A small audio frame classifier, trained from scratch: 26041 training examples, 71.8 epochs.
Rows from block 10 of a small audio frame classifier, named by matrix and row number. Rows with one number belong to one channel. Each number is 128 + 32 x the weight over its row's rms, rounded and kept within 0 to 255. All counts start at 0. Numbers have three digits each.
After each channel's rows are labels from the 100 clips, of 14848, where the channel reaches its largest size: "strongest on" is what is common among them; "peak on" is the class under the peak. Only what is clearly more common there than usual is listed. The data: Morse code for random letters and digits, with fading, noise and interfering tones. In brackets: how many of the 100.
# filt: filter width-3 conv (model.blocks.10.filt.weight, 192x192x3, each kernel summed), inputs 96-191
# gate: gate width-3 conv (model.blocks.10.gate.weight, 192x192x3, each kernel summed), inputs 96-191
# out: residual pointwise conv (model.blocks.10.out.weight, 192x192x1, transposed), outputs 96-191

filt.172:164130134102119117116175130203110118155188122134109185072121104110170127153083102096100140139122145119107160157142132132164123116104177147107101129103168171131125104173189134141156119159145160139117162150095125132141068112178101163119166064126136124155046135132181098152106147149163185068
gate.172:148091099195097099082091172148140111169131106125162153122131182128074104141157120123118118123118171105099130125118095146157197151119121118100184109119050068109081106147019122090137163157094078100152132041116160109162095123093077122161118115118111084128098109131045122084198178101129045117
out.172:160156161143063144125149162161128149131119157157098118187115171178107131183109196153126154131162203233113157146100110186180141128145183166174139091156135079135127102173122073147117147061109149109131111161072119091080089104106151047141141123184124114175124156139113131155079127150118129101
strongest on: speed: fast (100)
peak on: gap (98)

filt.162:167123115144160166125180139161154144202080058102092111171148116119152099134105133134151159089111124040116117152156125139135103099065152128184148134145155147133147133174121095103154120106133127168130083107126112134163147089111105085166092123124128160164086071194189156121164067149161123113
gate.162:105065112075108147131153156134145118087142131136199129139115053103122138172114105123126075083100115145112172115094145121127120156132089091135180109166153080158112088109142111154104088143098120112183133141144156194171129136108151105226089120140103171150157125105176171136169076136129184170
out.162:096120093116106145137137116144155152124157088161133106178158135096129096097137131154083124114130107083167093119132132139133089160161127113100131067101134123162160094156097141130144103128132158099148111101130106088106150085150135114106109110145074163138150169054120131092052129084153091158
strongest on: speed: slow (98); the character "8" (42)
peak on: the character "8" (41)

filt.143:109190127117122101145146146149118150100137117151147136070177144178148141122181186125099148197131109131238221139113108124132128085116107098120117118109153105078153131075146124121134157177113094148060136162180126175103126085147167161103122131097191135168176096128169170109110109169139152036
gate.143:094120141112141157087138104175142080096151148155165095109065076153130160194144073135109102186151152145110152098121119138184126128143115089142083060123119137086111111118079140109090098145145073111097051134159145173171152104108104124129148106143106101135154145175118102129062095096194128121
out.143:120178162071110121171201100086155110091145075220165148065162104121171154118164137122047097172096176181128101137118114126143072108121120109137127131144190122130134121140119102127107127136148107108133142186111085127061107158131111103156148145109109073144112143114091094069129147088097126115
strongest on: speed: slow (98); the character "q" (50); first character: q (25)
peak on: the character "q" (49)

filt.128:149143178134128130123147098151110188130125141119195141095170171174123120110098134060180137130150150152160126111094129094181147141136139076147091144166148134140142136093170152105179080168169197129093071049189131141172132177151165135127065118083180128108078145184146126076116170184075084141
gate.128:164112104104158085133122118152127195139165138099161058140104147136144128132164168141109091157123121111121142098168125096156172107113147115096165066144111088083113129160172111114162189175105156168127097144156128080147103173166136131127142135117059122118077074143071115167157089162193149139
out.128:137159087140187089154110145127133139156130156167153141130102177115163125091117121092111108177154152121208114130143098138158146127057133130170088079173100147133088173159154143103156113067170153156089174141139169090081104123155170102123118115149141173128119144109136156107156146109098138131
strongest on: speed: slow (86); reverberation (64)
peak on: gap (96)

filt.9:137124140115132067101226174052152115165088135189163172132104101109156130159115125159112122145124092114114142174136125139102115109138173120172163054145108113111105101077082218115157161127129082151108129094088169112109138142169121155174188111178122102028150124144126112122141111146110129133
gate.9:148164122104104141086080089135129161159092137143110135151125138123151143170112100121132095205175165113090153124109184146087168162170165119147112078139136143130152113191171179128132143218162160107101107155123122131120157190197067115126140153158127091155106100207125111123124150139124144108
out.9:148190150106156170077148089175144110095035067108149155108108130096118052143111109121161111141134128147164109101094125172062072105082128165098139081126146160120127140149173109115107097140148093119123139090110144106073149174138050169154104175115175130117171145099148126128147177107112123139
strongest on: speed: medium (65)
peak on: gap (96)

filt.6:091203163174120191136108164102171122090087089062145132117178164090214146100161131119128131136110107123111105181111148115149080164120180155111150128147162147139116114111115157132166084086063088121093182152089105153132189154116161156167157121074141147135169127205163098101107155161113195177
gate.6:181148180089165106118137192153154134151143114154159112122182121076134129044109120163149068158096170184118168168130118125132100143148151110131122135137091188109202139156145152098108135167131145089161127186163139119120183109192165116119100122116181188095187146168171168122133143150124102092
out.6:125168114119136173068166132153081154110127135111146083171145204136148176127107100134098108146098136123130083155150144123109142108117144135107128112126127150095157181089103094063129135178129161095132138036153177129183132121138067193184148113138123083095121189112163142190091121122137119116
strongest on: speed: slow (71); the character "2" (34)
peak on: the character "2" (30)

filt.62:103123094190096060187122146119140129107146083148135088154072204125176159089103097166116104127139150055104081138131120129095095131126111141189193138141115157119148104138124156132109129085091077110096133107181145119168124102129095090145121152135157227148125079014111193097124099076105103087
gate.62:141109100042146149100152134127118058136114121172143138098099146113099144119152175134176110096132089152133086127130090173094098148133107100082084084116135092139181168191144196182100162146160167096158151151098154170135153160145138109159134114111081105153120125100147124133150165098169131155
out.62:153152091124101099169123145109089138094096094157109092111070127157129182116113144110104157100177122157116150152158108094076069147131088161159154122149140216143084064132137077120142095138122065152122107116092165160170118184173124129176126150142156108121132136037146144084111130132048106079
strongest on: speed: slow (99); reverberation (47); the character "w" (31)
peak on: the character "w" (27)

filt.10:145146180132122158113131143195082117188149176090109130130163051203090108115119164173160081107126145163132133072099195100110080144095145113075081122128117120137108132146170157104129154093189123138155088140118115144135135097144114146155133185100105128141153195118065117102164085161115156087
gate.10:094089167110129122116103202157127107117096109155131103156135123176140105147165104096153124145113090152075144114127137110100180139112087127153169120159114073142154174162139143096184178158131123170113123141155131107162109143168087187103129155095103179172150088161142136130170103143129130145
out.10:063155162113061132103172112134177159101150116126128234085132116125154110167148124056131147181109091106125112133119109156124128130092149101121110118128146147139127169085167084110184116178119099201156139109203182087045175088128119114117086089081106152075086187109122160145099089118113095085
strongest on: speed: slow (82)
peak on: gap (69)

filt.56:121155155154129128177153123123130072128148133109116113106153083090074076086096099185163123172133149129147109130102145204148125124115118156092092074074052104065088121117184085150132086130101156155161152108089128169146164080130095141082107147134151141140148156125121077120092149129126132180
gate.56:091159114120116090154183154138131127158128072169186131070123171140139121145126124113126150137180138134098153158110146167156178162128091079160101146149111135107125138149114121112141168128105147119093118167160104113104157093126175138131130142095146174074156094090110165105125143164134125123
out.56:075103142160134134150121115152191153089107143150125126141092104138077204140170151105109144151163117129143117139155141119102146088206078100142109112092137159114110157120110129107187168144135150139125100106121187164101121139099181122145109106147081085137156125179091111163157072094159140155
strongest on: the character "g" (30)
peak on: the character "g" (25)

filt.119:106148103123123098121144091098154157136126061161131125110086113085114040180148142139129161080111073093112173116073125142118160115112096194149123135115090126091129106154130166135221192152123145117104079151090117086106092102072120127172161104111090132173065122139128130160174133179160137072
gate.119:182083138139127161128075156131174103137130147128043191099141142105141118097164117124091051186070153155091178116148116152174145130150175044116179165121141131120059141144177126099130133182147097127166121161112128145124135140172145102113065121109097096158087150135139188128128126158059111123
out.119:153134139113144084136130150181125155121135118133067133206150152174181108120187127109151131184133115078122116150121162152133102135166177098111233121174086072123108131127134199138115123101166105178122129170125110129078144083136103145101102070112130091071104137169179127194138099092080111077
strongest on: reverberation (55); the character "1" (36)
peak on: the character "1" (32)

filt.52:097094105113149166133107148134134127101108099154034119078091132199125158189127158083145084127159150196118111138139113085162199118141103138171150154108107126149061090087155074108095139134124108139138168161128061120130132152063083134131102125128162085092140141098087107135095116153141059049
gate.52:149126152143088108138043094123132105078105184095141160109108122144202113143165164163114090134109164106095121132155136150132051133109135125115119064039094091117076127151146128115134089090055127176172143123118117149120146185163049127130119138152148170160151200142129132128168119127152093143
out.52:152116082088057108109141113109140048125123114115097098086169099157136121159171139101152072118131044129111221113119188134099131141114110136151167132116160174110126131109150150167134119163117137132141182146147127079131139109164137143172117150095166082107149187084109139200157169159098181083
strongest on: speed: fast (67); the character "y" (33); reverberation (33)
peak on: the character "y" (26)

filt.35:087153151099122062099147120146096066145125142155132087115149102085094186072118172071113178105121140129111116159103191122146134132156117123092134200141160133167111117116131112124209109153160167094113101192170087161136099111152096161090086141087191156130143077193122169110131068143115121127
gate.35:123177132051124132136124122204163104122171114130137169103144103142137145142125176087197162153114195117146161087131145137135086129119093144092168132169148109105123126142171139119063131178177120105087145155124124125144085140114106105112038109151079125144067132198052148169143166107154108170
out.35:129079126165096123175131141166173168123131112151118119076082092133186147140127103119188121110126186164120124191166085116117150116110062108148171153145165105117080107166172091159116137104120105116149150177144085105155051175102094129095203084141188155157191082172080175073158152123095164128
strongest on: speed: slow (80); reverberation (50)
peak on: gap (81)

filt.36:083109143114088142174110156164126108204140146116156112124125162136142143211130189130147135127153122126154106139145164160114134154097134096083102146149182158153145165138154148139159107118196151155080223092116105083153180131144147159188116130129130146142166165109180157104132076138136120115
gate.36:162121100162170154141070092127100098147119138099091098094147145156148106166141123159108109106152065117113144154114125089120133162189104138124111101116075120130128115074108118126120116097115101086071115098108154070120111113122067172128091153127130108076100074108092103166118124097153117090
out.36:182111150080114130108157171092153078143122167087170113142129106113189101103176145140104070131143192118128138150163130132147149087155107101141108077079091106089116128098155120208143136131149092088099123193158116129066124117099145072164152173077160130099120204124060165083127157115060108108
strongest on: speed: fast (92)
peak on: gap (93)

filt.150:158142151115146099104123141132173143068136101140163117137110115108123171156128079105191184149139106184145184149186098136123082131147125157165164132106082152153136158072140142127097117135122136162120162122053089177146136121125125143091138146134137099146126153113156111146121167163122144135
gate.150:150159198060104119111176151135065140148116164091223142084107106148127090113111098151118176065150180181134189154121125181104132161140137113155151147117086120096160131142079148134168135133141069132126097122142089165131134159190151104191164140099113119124167151103145120093177194092152152124
out.150:100117129088125065154108042120133129141101113115163158132085084105167064128135142101164071152163124113128148153092156112066163099127060061144157116125109144120062212135134080158124137121088099129137128162145104137163169173171147142185126151131101090118114124218111144115150165116167093121
strongest on: reverberation (45)
peak on: gap (74)

filt.18:117072114150168178148047131142066156128118087176098132107135127092117118134081090084089100037144165106116119120114093150074120089105161079163143113200103141145141131133129149084107095127135097122124127114136118107104125147095100095160107116163150136098095141087213125130093115122091134142
gate.18:106159103122139099143158108158143099217192142165102156132165133117119096122097037121116137118114139100097070153116130128083111162101175038111146114119179097062152091139051128130124211136125126144153108116114109072187189197133144132097121151127099137170109139106104144096124112171154120138
out.18:135126150090088091102117158076164153172112128147135133106076110107106172064199133122089102157112121166132133088105130138069108132108139041128071136134114155146160106120156173186136132163170134147103071078165123177109156114141118016136082107124118159099122077111119138144097177083129150112
strongest on: speed: fast (65); reverberation (63); the character "9" (38)
peak on: the character "9" (32)

filt.142:138126127162088111154103129126114149078168135151108129154141151084125176061149084135108175153146175163112166131137182091140083050092136111132141137098176117045155149098109154149141112155076093068180132164162143145164097122122126125132090155147159187155115109123145122146104126104151134098
gate.142:078075124067145160117104132107117154146096161161187110141087091158117120127166178154114070105109085139096105134094117105146167077077086124109121117157133102158119126176119129093121168156163171168124075097222122115158142139181137125149145182125084147139144148115158210162164137143137104122
out.142:100167115108138153164096072181109114148173163177158128155220134145113144118115149150106229152166180192082124151131097171095108062097152131179146101163137113132156126127112147146095068116066141117187099157126123155142104168090122106132111138112172197115138125090134116140151116085123143090
strongest on: reverberation (87); speed: slow (72)
peak on: gap (90)

filt.82:106091120057173118141125139132102148083099099162190128139154133088128113111133181085177142097152113139149100120098115076137110156144134111112098127157178111088165172173114110135100127144114132143143148164116105076132130171149099117118170143182055143140111086125104168134193128181108138135
gate.82:092137136144136146157139176148136144069086159178104207163125125137161140168203124058132159082087124131104096137141167084164159175068175080143140050150121128096147142124139117156071103091112147100169131091160098199114129116112158120155086174125102142096115078146141157124192182183163116161
out.82:103156140111117115136107101091095138136111093159178117132162177178158155161136149208127145172079081128112115106119118122122148148117190101081149155170126178141177137111179112126109092107154180137167144114115149140128086143175161133135118147147110141142159113090146190129106133153129124122
strongest on: speed: slow (80); reverberation (33); the character "1" (31)
peak on: the character "1" (30)

filt.123:121083141127151157124144107111176151155212112124104185168126099125098132151137129096153083177157091139131085155166127107173135121096112095175117149134077091137125157122188130200122149103153132158133127152109186125143198120117137146120123165127098093133090196098123170103132152167143104119
gate.123:113043098168123147116103120157130081116121105111151164107179113137122142101114180076202137170135129145106118130147084120154157102115111109146110136171135156073111106173146148071084139143134129143155098176187180167128100128102072082115149129185194177135152152194095108153092141115125122111
out.123:092094088124135140149122182130101161068140132149151127110048148102145174169110171105114116087132123146094110115149138117091131115086120138134165140091119187073093120110191117092132196130129168160119150136166145083118114150103076108159124130079154150121169136109082094121060125206104110157
strongest on: the character "3" (37); the character "y" (29)
peak on: the character "3" (31)

filt.73:135139126192097117122107103151143141215101092099097218175106150193161161108143164140144135137096079164162122142129134115089090155157165077154132133127039133139098139104088131125105163158153066147166106123118112056095169147090103099157179156140107133110150139092086171121110119160162150167
gate.73:128097203124143169100100152166123050211070159158124171096088130206165170113136139139163084118157187151107162131120116161096125169133140166098150183161143162092139128159096154065133126102105143109146110107071136162146107149106089117187110188149154156075126162150154131109140185154159121145
out.73:140075107159151155126188115133154129129101132088086112116086118091123147190104097103098183119138107147155106127130112118150065150152171177106134094134125161114086137184145151116136103108111137099113098161149121144066087151215113136146076123148085124149122107123116164077117089129075103118
strongest on: speed: medium (71); the character "e" (36)
peak on: gap (74); the character "e" (25)

filt.108:109131135197099110105077152095121109132138132082128107132195096103092133118104173162098147147220066182158100141135144177161121114078058100142115096127118173163181130147132079129156132123144107155137133158132181170141135162119139100147054125078127119138160103117190099072136125131129118118
gate.108:171150116121136112077120050066178065154095146138150169123170106095129109163153134178145178168139136140136112146180140114102181160107111102099121120096102126148150071166084185105108162130095151104149131156104177122173140121124105153110164103190137163119209132152135128135108156081152102148
out.108:113147150142139073122121105091088151079120113066126099133118150127111108119114132142145180123128183065124114145105101124086131177144119144116103132160161158181084168106106137109161168170111110159129170168119162185088146093124084171158135119160168139145167087101174102123124113094151131185
strongest on: speed: slow (88); reverberation (45); the character "3" (33)
peak on: the character "3" (33)

filt.61:143142202077177194104154179155127179105181164182125107158148097116140149115076164186134131107073131115152124074131154132158142161118151095126077153116189134106178157104137098139163112139147099093103119169151125116153153115142179114132137147112174132108116121126187184139125113147181134160
gate.61:093081122111145181134137134184082060157125168123142114143135190158158109178182110138125137131136164197094169161127130111083147113075172159152113119140074122109121110103137084105091111072065128089101113135124141101115103064169154162171158126174152096094116120080123123109143099119089112132
out.61:124116127113151130176148161169126108101112110143119120136154153092152093116182083093075110178075153091096100135142119084150139064098147140093158089145153090141097090091052125131114111125210085091056138177120121102096165099083156130107059122104132099120117120099118126143173107115119093129
strongest on: speed: fast (89)
peak on: gap (99)

filt.91:110167095152160129140085104130139113161081078122168137099123252098137127184131120117151153047194139137101112122118110087076131180085188144147208192062116076074098144132102080115108132122110136103132161102079091097126097180134123124169155150162138127099101134112099116160130173150123153134
gate.91:183154142116072113149171135080153095176061121087136129138122132146099149143148121149115130062164106140121202127141114086113077085187109051074122109148138090151103106123073154120071120094134095103121110177103129109169113072146166120113103150163109111170126170162122141129109196090144131086
out.91:130138102113126105169141169190106156125146105114120060163083115164136184133164169164135203122179121149094105080129165107135123105114149133142146175132147141144148075104121199113182122151144134138095123116091136141087150116162112130155116193156048134088121121130108134117126125139086124132
strongest on: speed: slow (89); the character "c" (34); reverberation (33)
peak on: the character "c" (27)

filt.131:160117099114124177145093151169160133163053102091154119132141084171133112150141143115134108144131128147211087195155144125155138078161131170154168127175115141166158119127151122106188105076086130154056145144121133127143136093138124128130147122081127117138081094078185103136129168137076122106
gate.131:137087079129146173134138086116161099082118134156135123156124092148072062104106104110104136108108117121129078206116119111106120061121147146188152152106078101127123125125092098117144110109072128090123090095131149169120084118099103106099076115054103102113124093156092126153104096115155123090
out.131:206138129145094016123099128142122143134122081106116126118135119136096074128075118153167107148070097174083138166144149121093181120133112102185176115127104112159059107155125147123147124096102150133081094172209137121159073064098137109067109150120092083120143147063154119086131170159108123130
strongest on: speed: fast (95); the character "5" (31)
peak on: gap (79)